Weights of a small image denoising model.
Model: 5.49M parameters, arch convnext, norm layernorm, patch size [1, 1].
Training: adamw at rate 0.0013, 11400 steps, batches of 32.
Rows from block 4 of a small image denoising model, named by matrix and row number. Rows with one number belong to one neuron. Each number is 500 + 40 x the weight over its row's rms, rounded and kept within 0 to 999. All counts start at 0. Numbers have three digits each.
After each neuron's rows are labels from the 100 images, of 14976, where the neuron reaches its largest size: "strongest on" is what is common among them. Only what is clearly more common there than usual is listed. The data: fractals drawn by 1,000 iterated function systems, in grey.
# gate: MLP gate (model.blocks.4.mlp.gate.weight, 576x192), inputs 0-95
# fc1: MLP up (model.blocks.4.mlp.fc1.weight, 576x192), inputs 0-95
# fc2: MLP down (model.blocks.4.mlp.fc2.weight, 192x576, transposed), outputs 0-95

gate.461:543592460479452482520467446467450519471503508525455401521491520495399495534448500456487587550532514458457477567492485431493544505489521513517516544460495519519455529439527614484559509498572492501573519507587510538514494534465541511527526495507469483458543531542485476457518493446486467480
fc1.461:548527515530550452552459507482467564464456486466478550490521471493580499556439493449514519501437481471441480439518438539582535473484498496461532531469444476526519468503542505504497530518498538464485514506457494472475456476537514529494521504450528561489511521492509462557529456540520498472
fc2.461:558519500494503491465461542432525460497556467460463526475472522438550480518499540450448500426529624525466483478543481541507486451468380541600495486525483488432520496492591458559442454530462523562457531494477477502470507509469527484532520510511494599554482462556463542495476453555517467516
strongest on: dense

gate.245:494473449558525507460552476593557444502474549513459510471509521556473422543561556570492555505477444545493497553513482391495535518462478485501477511556580533546478489535490532510430448486529473531436523562524502444468447529463498557530568494513442486547503494498474506537570563445452533512
fc1.245:468509609486496458452492488503531436546527531392494477533503515474512509502518507491556442512505444462492472501497507461533532511509502486475536601513511503488582551479502511519499468487391446522469540521507503505492515501436512495563570493462480490459547490512520471445497336508518528491
fc2.245:437491404496524506554490476456519427375572498614460433503512474518554463501516528511515477489509430503547518432551528502483483502545509417426496528498490561515407520480483508509486505475450457499522499511456453474499520489520547509393483509491518492529519495534491498517497516429459549505
strongest on: dense

gate.235:534438490459452509521530441508542461542497552475526482480517500472505475481495518497465555528513513472470558508539469493436549480431537531439489540515496535540496463414475475580525489497492514514472453516562508591524470510506462509546510507565469532541448495544492490409489601449509497487
fc1.235:444550464507477553535462521549522487499528459544542475423410541498480489492480501514491530475470515445530442488548496515492483471502548546544438405453586480525606504496584551498526504474474429511482548462460508476527552440404441430454491499516475485520524493551504458484514560460498499501
fc2.235:526531509522419532444467481522483526506500518474498535571480526465474516509515485476496502472508592513497484454454520451519514505507569368510537422552508454515394522425457473499465461442433489498491487528595534520504573511572463488495463465517510524442532510401456475487488456372483467459
strongest on: dense

gate.379:449539491509489532470482479548456545524442532522549397472554498529521497558462409504468506473461479514532440516539486481532505450454509574514425496482510494505537619473507481569489540472495523476506535534540475473549529567446448528489505477497493502467463539454537515551589544455471477476
fc1.379:468477531504496541559418536571472477450479515428479569547549504525482483479485527607469449433375541474527533565515478544525512479388492463527507536490468518521501507545519463448473536551518503477551546529529455514517553521529457499487488452510542470508568490553553607576523495475444519513
fc2.379:487486537480498542527529476513551504430493511472363539500402502532421497507508480519464526541534489479479515519506482542468430554513465531488532446478425474552455512537466522536545567508480515446463544468527495539467475576481535497526490441520500464528431517494470539553457478472525482534
strongest on: dense

gate.481:486493550467486531459547520500459491485563486431475532556535509542482493486556466525508386482538530504555515493524507513422497472456469510491500527480503479476496479624517485493489506497540443502464443481482501500465512538539484503429543408483579529546547500558491447511545494535527506509
fc1.481:529459509524578489472493483510507415494542564441519497462537460445540486460487502564457558431500552467512501552564513592487492474483555516556465434563527449482511449451481491544508492550503542516510540484537458537523528437520541498613492482560429431537440510506472512550493563469491450516
fc2.481:546507533504516489506488491450589466545429540522513512415476506509524511507495486445509478479480471499521482506535495542479444438464458556503498476479492417492450543548526532421469461627541436503450520486478450519517520478355499497470470489469523554480490524497502526462493491587524496495
strongest on: dark on light; dense

gate.572:507592555491435457444618513456536513432494472452522455506523488533397512480508493461506547536518454526538556527486509529478581528495543537563467504470503526469518550494571570436577455507534431576516562523492496531526493542380440526544502493431505525489544486500495559497489486497513533500
fc1.572:488494501539538503507521576498436493515471506480486480645532462488531500509546462452537509544478554466469521454550527520544562479500377438476545517489506495540509456497516422567491503486475557503513550452524532465533527489552549501470524489477545496495499530461435444493473440532449511504
fc2.572:522474451518537460493524490468539509473537517471542510565461525602541480498459502622514512518499533520474519523537480510540470492542538439468449584530481592530515477485451507585501489509407472508500533486514494475528522500605509509544606564518521479505473508506505577513482515414486487520
strongest on: dense

gate.209:478453509514554475556503534491424470431547485490499490424553484480543489488438572514498484479524578487412471476503531559469527485375402478518497517530519496526438514521470499555514547511556489498477477548533510463484496466557557575526526517493507514583500484505536452413492586471504496468
fc1.209:542546472501504474463552503475491522460550518513537394454450504490550498454462485495520530532600532455497542538457504497390502538542554624529496485494493472540532421377437536475561465542466454489498536562468532452512497520491561483562561519540453541481508444532472484535480494489490513549
fc2.209:466425546488473505517520468466520439536485495533580469605524562544532495492488541537497453529516542538426502495461535539521479504508527441505451572473504443485515408479443500572512536466479531490515562466554534508499559520591513509510483478560550533501554559426511513515460540391403474498
strongest on: dense

gate.213:329486477575482485498464528516504472588489527417428447447509517551514486509485509449508503484492634443459478469551489496513497529533467450429506526486497528492567554509493494568509452478477494516481534507561513481472545506444520458505531472562499508542464446515447469477514578433473469470
fc1.213:458488475625517455499478567408456524483472484502520462490469495500464544474487483505463548456527479472403489562518482488496545497535413520492439542487532529457482535556514514530487460506538473506479560485515507493464606524493486480478538483499445461509497475428542528482484511417456470482
fc2.213:529448505493412473460509441474481492648546479477421494521540541528487504500486532497517498477485376500443509567487483540453519455492477525516491493471502564466627509512454507559476467492489453530504546520530505525537452488514464493572533503494499532530510528517492473524491551559482478449
strongest on: dark on light

gate.114:568458482470491527494506552501464551623453520515624521475465469473488491508493518546488504512449426508461505445502513474509531471448469585491466521451482440529487468505495495531473509500460534475492502476455540502484557551478477458442502519549481508484528487585551563568472383467499486503
fc1.114:482528476520501453512535446490507492520525436463538520613490499532531522534609459482417537498548527594518492426447452479442450518512512521544450469497543494470427529478463416471519472419491542517515551493487471454477411483483628494428489496527493424465421476542485539531516506463493523497
fc2.114:502514439459489450519551513501522465528491485545452534567490481473511528487501470512431391440503569454480450498445510529498473507423550562556524510497502457487405495479539553542495532486521404495537509515515528497508543456546519500512490493517525511484644530544525476442509428504505497520
strongest on: sparse

gate.253:483504430526478462507495514588466498551573510492448536534505560474499476473527466504468543514516453521538481506515454483509502496473495469529502548482528455522504514527464534570517453507446570511491576542497461458445522462533408463481525467497461438485526406436493477527531546451464534493
fc1.253:663442573505499522522530563519555573392453520523576499457500489531557515496497520457533489504501410491501514683522524482507519503452491488478546504479518547498500533485480539458501510477505415526513466493495559492484536479476476536634536511465502520523478531487483511470520335529521541463
fc2.253:510466420490506528476444435533500498561521485525387469508499499508491459555518457528507520473473419468560513564546548478544476483499492496522528559514488525515525507508540510454508498494445497540559507493511492453475507519544526496387485500468536541441479463442525523493499518507532496519
strongest on: dark on light

gate.107:548464429477485544479467508470422508538489501472566516464519490563508457477483423461487465498534480512481483529512511530512568458471541516421559510569486531508540464499509525360481508507467501570469433484487413531513461491511485476487511481505468493489450534482543505550539434559505511488
fc1.107:533488507441542499587479518460487513277524467503518495464488445525515481523466512446477466532507544492504514542402484440515460458477457483502517498499478449533471530493467494487485592474559490505502486540444455500439552538494558492510441483471512483494534508456518484514490494482473459539
fc2.107:483488533473418547500570510555523458625563574522426532484449547518502557517484517515490491518457492466526450589453487486526545471495511595506466477509457519519544529466512516498459506482519482540470445506463499490525569555490464560565524463559508485530477525595475505488463481479506466516
strongest on: dense

gate.334:438521525480475432516477485415466501506519447504494464468526594491554457464526502506468505515585550474556508504502451556489606540520530521471502525566561513521464579476555461462490476501530510548463408484540489500445508454510537470502508468455467550467581530480539467441567556559536575480
fc1.334:594516480488515507567526493473476556477410489431450474509521554518567529481534510501536506505534653485482503522510573480531520530516475451493520513566446529493434531406519513501460486481463475517505463498551474444475554514483486499492526511419475501508522480490452390472502394513528522490
fc2.334:529498525523549492511518486449553545532527517573638498484547512518468379500545476479542496533491475521522541531529521488490545551516546503488524485537509505531538524507547486529454526513480519452546539522438474446508532455545532504433500474475503497516489444526497484507491503550530560546
strongest on: dense

gate.115:524501479551489526557460527533456530396433511518515501494486570547487468560466495508556513488560512438512490509551557492508512552545568496590516484505505516555562499511515496515516461478518538595508530464535498483504627475516425456555515490506419417484504487504401485405489449538501553482
fc1.115:543502495453521515501515469493463515553489494502590462566459476493493480491513529468471544489556654553540527425508532448462466507536523459529472534519502549470448443559484422441507509480503462501531540466444454445529463469522509496466485537500475471538467422438485544501502395480530468445
fc2.115:516470529521604517471490524502478516512536533505467542534494532459475500513495496521489489516500549498463525476518503557456542482483507557507528547530539524477564499594498520531473498500555520461503554522488470499496455457500493543532551494524487471512464562572507508559494617591494471487
strongest on: dark on light

gate.184:442511512561487488525478520506518553505430488484564547564542519499475488531492507431420557514497465518476487406557437518517526461473461462532503500513520509539460496526531465461473522446476550487535496500491512520485489516593495535545424491487529509507483436504500547474530487502483516543
fc1.184:503501473525486475484506552532513511521522488472559497451557604475525519477526449548474570489470451492534486548485507448466547500463551448479457574490464514480544479390478480460481448505494524431441503522509503486438538497469451473538540456492518473557482490489476507472449436458538525490
fc2.184:526588637517496492502491485519519533463471516600680536499512512508496505492465505430447538516511432535439484447485495451486509539506438460503515465391518505455495479477551492503511458485506455507534520521517538468499582520569451471523454466506497471457500493529465479448473457500447461538
strongest on: dense

gate.436:456491486448514500451471454469541455480499530514552499446485469508541506507463492457436543503498453545477467544452431481486526485524472444538428470478534448497445502492533558425482524450483495530555442496502508553469508529532556517505513518469434537498445461511450521533458550513490563551
fc1.436:507520524491469498536472497491457459541562520480473521503579526461526494552504428484493451515574511490519500482490530513428443509470491536508521504463519464554434523468534486634498539478440511552475471470586495456506479526465562472561466490562509460462499437477495405461526461517516472476
fc2.436:492514522519542515466561544489531475457539474500592419542572481557500501494458575432524407493479515557535520450504515416461537496473434571555505458457494529567567484497465552574390521441511461479433434518526512493498492434490497484526461512429504533489556561499472468495517575516538526494
strongest on: two maps

gate.439:354515517557502432507421516557467412507543519433493518473522535487485501512548411497529524515495461500502477459472508437491472550596463561447491543485532460514482525437499498460486503494477439524519527468432498492476529507546517515581503476544486544529528512511483552503517453496495506481
fc1.439:481476486467542515462442510504559444510463503427482422505472483521409487498532577533461513514475563483541501494458494507500529453500464426527558534504510486572554505461491469453473449512490539495564475487552442522551472546597541484506474525459513461443557596533503501497461498507549511513
fc2.439:439533494501511466572500453518526478446501482513488547515567494589525490504554520458488425559500503513458477369520467524479481501445555451470504505497487594514566413492483536473533535491450504469594402521515542533495493480478534537396529530471507442525439540584531509486503510435444478488
strongest on: dense

gate.78:512512549516532469506514510546518476552531500551443521480452498483453419499562481477483468448489498531564458447527482461544601499523429550492482533545529454543458432523426502519431510496465538449479513548459504489502469432500501476543456521555506452500542475566468544487480523543550595480
fc1.78:536485578519524506535492494485468500428515504572579530491486521509464510504505498482522491494516351489509508541499464534506452492525455524482524471489546495480504501556515538499470549491484503479469472508558536536509475510579532532506442490508493483536517489518469565513524475533521511484
fc2.78:497486394507449510486461448508517558578508466367198461465503500497466498472522506482502508519475454503513509524457494505517514469477473500515494542502478517526496464485479500504562482516443480518441477499509536522478418504469500479475471518475490507503504470466492511500511518466533482505
strongest on: dense

gate.45:605505515540452495520523468527518540472504516495560518469496433545488494517486489530530562510526507499517537588523386532527508446514494547574464405493508507524531455580485482482529520525558416515521547557522547541488521541536499522442526469543439509600485475564493599577510506466478524474
fc1.45:549500502547444485483611505578433519489562497481486500505502494510464531493422440526576500495535489479495473462533609530465486539437478488464574487489454505498570475537528476494486523427473481516509543520548569476468476507493456475463504434526454516525510454458488424462469416494484497488
fc2.45:452507521513556570521527536474462503402566512596633505511497472451535482539525544534516556494475453531541523445573522410530558500538505473500511518483496540534611513524493511489471505454501547515506459516506548509501481506577580505478525525448456541534412490528561528470541590498495531509
strongest on: sparse; two maps

gate.142:427458590492483542515455495502478462593464507440561512641556493471502488529476525525497521497440447489513486533526452553533504474459454440497512613504485480474560541505519537555532516479514398477529472504529507506481459500594490524540497487519471499415514464550487517515500431496483493513
fc1.142:562489530417486525471497475538450511549582468536507522546425503389465532463444541543466464463505454503530494519500528521501508474514509491520548495508496460477508461555510566518453556468545535445510495468408497498538561533516461507563501522532458514461569465608591479511497460540495496490
fc2.142:512515573498566515500495573484493570608483532457591498551501545525446520513584424545470493472496505480534510511488526496478534504481523467540485477494522491514573430500514489571483496511479513545482543510471512480519552482567535516554513480505478521446420515495515501496473469466517487505
strongest on: dark on light

gate.451:529586486492469529468497475509464511483567497506507504511493547513437505454571505521427511521491516570549477422533523533514519502518563556468536602504484533483559415443526494551455500508498526488474513495450466445515530527500501528528521482510562522466517488521506454522465439497544501481
fc1.451:479498520517531519452507458546561525508499543559461507411526527496586514442509580534453458504495462507509480495527486520511567462448481568546551406489548494507532473507466438487535478494525444427550543521536522478496518545449384478498553501540490495512515562503526584537483538440507503486
fc2.451:510456475500501505493513497487464473507476533525497495506500504491562509505470496467507492473481494551538517458453524468457574480527429649473504494510460516518508427440541530545460517518540438553404440484445544518513491383478463504562476512497519567553535561529515479518523505621547493515
strongest on: dense

gate.138:488484487492528470488525412499487440369476512515526527544533477492493508466526520500526537501526490474523495478452455576514496449496468530521501618474471492534522537543529507505505488468534444469470462468440475519442469501432564505462514531495468516516469509401518490449515543506496470486
fc1.138:568561491471485502518530557519536484441588513475481511549459475509484501547561535428475553548529511559517474448438543428437486453504437465556529498416446460505554517421455493600516444507568550521437532440552510556492442507508497510525541497484485493444490517556462461419490518436547486497
fc2.138:523463489445445501508440487487478590452530518472585466513452461486512494502488485484512505552509558513431543566470474472499499532468465481519477477496517427424509419617485520428519476421455570456551548514443459555531475448502532466439450520484546540430484480473486486537543553438530520470
strongest on: dense

gate.404:439508404505539499502525521545476493460523483504468429516528583495431478485575552519517518486510490530497491540472525456473529484479500508464528517478520489490491524475467464508519445492392626514551468502545512435456453559500495442520512424409461516569477522459501486551475532490546515532
fc1.404:455493584491569514527465523511538443531501504429497532476481530526506503511514509499491510497497342495504468591523548486489539459484469404507533513488556508492521511517528494483449568477447472491492508480450474505500530510492514493543559527501528472508485507462490530477526436517531483475
fc2.404:434471399483494525469493524494535422422583533604485525475475509462518464538516541556487525533502438488573505485524532493522507526533529521523493558475471499522484483468497504519563542455437509529499437540486536494539496472543532478507492501454521545444491503441504508495527446493505510519
strongest on: dense

gate.493:582475501471467494503515517525501488555527524424510425447509513539496506461448478514525534518448529487469439472501639527494490477519551484457423498466521585481476563483487519478496468506467497504455532475547533538493477486496527508498527457536475489566475535477486434525436423485495469539
fc1.493:487516472506535525547484538568538454527466469439483398526544532505523506473491554492493483474500557550426380493507596511513520509480507437474518603443513542456480500420548512475538456543557526512492521541496479526453523500493499462525534524485462462492520505458479463483511469451518464571
fc2.493:528480454437474435509468491575459461567475430340389477525486457500457537453462477520481484468484570448537475494456515537531528484456494489553549476489476477455479483498506482508472487495529468541498493513528508455552495500461440457541555479539521488495485551457455518528523504487521441511
strongest on: dark on light

gate.342:473469542456502525447485481512531493507490509480491530482496483543460568483498477474517507497533483489464438497474548567509526492470478532491486542481450467416476540567516407403461459488465416494495497508470458502479535467550572567528561507451473478515513579481484580466477459493572497579
fc1.342:574507558514475489578436503503536488549448518449515516490475530523510522483509471480489493552494546517449503412519547531481567478468470479515498563511465521439453488568502481485503499514458412503518466501519507481436473481488451557528517460490524457473522412492489501475540296494467492546
fc2.342:464504594467440502465500510586496528547398465492550526523505510528501577508501526505480464484460553475515488584443480538479501452463453516518473483490505473413522484506512501498524459482563528534499457507487565526513478532439494507582538450528480546530483553489511491522493454527534416496
strongest on: dark on light

gate.119:449444474489497491500477605462483544501494445489516481481472542463502472506493517514480635555504492459457493539490493514445514469516461510501467520514513508548503524456488501464477486485519520548477458510513501491512534512512560471479499498426491481532550604497578484516506508480484548526
fc1.119:574507472468487540511476579494518530559523504560419464537486458506465499506502535473510508521508348498516518465511517479513503515502529488489484491457551559522560542503507536557522474572498506518544512467520483483474521535480510487505461534507547532529511527476539511476496490465492490552
fc2.119:590537478520499459496488505475505571441522496475543461528526550463522497510514505475498482473522451518504484518507503460483500468507504517502509473467514449507403490462511500528528494539443430536514555482546529501516551501536504482522438529494504513492522487502472508469530464460542488499
strongest on: dense

gate.19:502427475482530491538510514540507466470523523506530647493452536507525485474522544522495500502487445466486496472512494519516488508480583509505529501462484497535483453514507505506463580462449510463543440525463488486454494454501481490451478505596565522525516442552522569563448512536457518519
fc1.19:472479523473520561428564516455518526521577542521543478549426455489417501501525483465456455511515499508499524507456484504444476489511515475519487461499562471509515487489501523542530512526532515519534482471514469535507520496495520403463419505518551462465512463485597470539530558446439484503
fc2.19:376500553471534428465546505535491492572525515557514511506471542569470477503461403484513520491480583490523484457490499593558457502544509540503494501629466477482471477547542496502508484570514554497459476497505464473470514557451497491489549511502478502523445481553400525495491468568509500508
strongest on: dense

gate.81:511521518555484427486565520526451516491520541555527544461529476526533379487606553510518525460534493506504526514501429561491531508499502465440491511554581491562503511497527448483515497480436506513515565523520501500449485482545440534437513454462499494530513525460551494500551520505485620508
fc1.81:442508526535491516441448541512512458593552498640527509518496535521502498518510501498531496526485352491462504423541431472508493473467476502453481468535534467515504508511509525538521480499446514505483540495547506528496489523457539474474492475520511507513497454475525561551551515495484490526
fc2.81:523542391499529474492515515496518484397534459326334485462514467504535494451498528493474530503496475528511512426501483436479481500482488468513488481462495440528455485448456472496514522542417467474481403478504500512462497457519490504516437523475494537519520487467493514507517515461522488492
strongest on: dark on light

gate.544:495503484511512518530526529522518585477463522570516461488529547499526503563458518477403473480528508467471496531492506543536458519544415552540576492534512510543532458403491429479484479504528526417558522510561474515517440524494459541606480497462513503446541545553464460520477471486481519558
fc1.544:484383496480464454601510468492493461468485499464527474616518472499468473533449458483587525507526529493487452511488450504488547488553506450478498480545536483484417481549527462552470554514486490576595450527562469476491497487439577480496489474565547480518472509499478483500520517526519493482
fc2.544:457481499475515457469473485512514529510464471425521453474508513542461465487541525547458477511484461549458507599483497521491532482404568461500478453518517494541513479554496475582500511459480550505560472467547452524494457526515538515307513540508517506551452496530468485521492497418480553490
strongest on: dark on light; dense

gate.228:534488476465446447507508472564449497534494589467477528457565500517567523460508509499514530568536581564400492529462520470474499517459462415530495439456478455507397527532527484519504506423530485476456503549486584568468457471562478517548539493470460503481467509418450515467492480535452543487
fc1.228:465501520486430539532570504508473533527541482501577593465462493506485500522462470522487450532516413504433516594426546504472392469530504506521524497494527450488470540545558556488489510504557462558443479510441490475491457516513492488479446519506461423477491476600541549489497547523566513476
fc2.228:517526505506508527553555462560504491493543480499565431552552518499542517499493547454484477490484556526492533517479494452533493546482577438520512442489485443477369541512451486527446502531428481522547489474518482473534605497508515512536441502495499601476456524430497477468505496483512447491
strongest on: dark on light

gate.536:465486492590455482488469462549470557517437522448507511463494566494519510532529565504494509507557468530487567460496513531513616510471478588571545457517498456501482452505407536562513441511513474535538418507501442543553571484534521485538490457494483521547552522513430472524516513500488545514
fc1.536:551584460509491455499517444523503482476492463427559541597542536457575502522526514489540482480448503504546480431525496517493497515452431459588484492527460421476505484553492497553528478486513494463503424495472405542518501535484509522572549448474528478470524442516474509523525526516511522487
fc2.536:495463508525503539449460504531546509475483488537500526547519471483482544514588384506444577443522453579584503532471492510426608505457498525523499519493473485420575563502514482481524452453528449522445505528497480497503446471515491519570532472457529569510444493474473466430504522488502483437
strongest on: dark on light; dense

gate.90:523508485427512516525482478492495526488513532512573509527478527503516519540544524498481519517514454542461536512514501457530526490486499549497492463605494508519487465555464501489577547480520485599472520493487516429464456403526565476458559522460551503522433483497479526518529457513522535513
fc1.90:611466452473480566420483522428539457494466519463496496453490517527542495481504419435554549590516573511522489504485510481513500552480521468407502465486505495495559510459530469547498524540545530459483538530534503515489486513437540546437529448482458510449497513473479481461505504497439520546
fc2.90:411528515537512490502505511520441505497499493472482471515518492522478482472478451455524540513481392548441507489491482474473533512509581467536527546447495438533540467584443454542494486524580472508553495481494482501507509476451422537441516556540552499490510541555480466528479523515545489517
strongest on: dark on light

gate.266:503504518493516483448478515478504435504490484532486532573527438519545489499520475461528531464535518505502512538478458499493469537496555397398431496436513554511502497523496508484523511517503488488496474457524532486459432470518559514404449539551489527522409463472550539502527505545508494553
fc1.266:536402472576513515526473521521442463507483505479504477509500535465560472484485521527412568475507500459471506525484526559442538434507547451510448489494507512609479546483509457509491530545505551494534403520582523541477533537495474444504496476509515460577504508497538548500477533446482524551
fc2.266:534464489541564452492464495494473491507491494489505563476478507436531501500513539480441474511512487495499531526477479478439531482434437655457531457473509443451495480456506509516549485570491391503475531502518507517510534454493466536661518483513513529488538483512528491413525502574500502481
strongest on: dense

gate.9:446548463482492539459462534515538440650536487500492552557493508477520494503536541533544536512553428465481473413446522486518413544489536475495492511462514538512531529519517499521537538549525478560472521500519532532489459528496533555491507472567525513508472478506477475520524488472494487534
fc1.9:487462430486485493467473529487521518462464474424534384501533465467519493475444464522479548443525517494518527532497457531502569487478548568398513567554476476524458542380518438502489493505523567593513453502586490458498460517452416509520566518489495529553488513588548526513489533482474538501
fc2.9:586447523531521472489489535506485472407610501530541560450533528431498467499508531392494492516495464509464517385491484536440492523470404568539511508416499507472529507553457528550580517606479471459489485514508495517473510443566467530553489522461513531478569496546485494451522500651471528514
strongest on: dense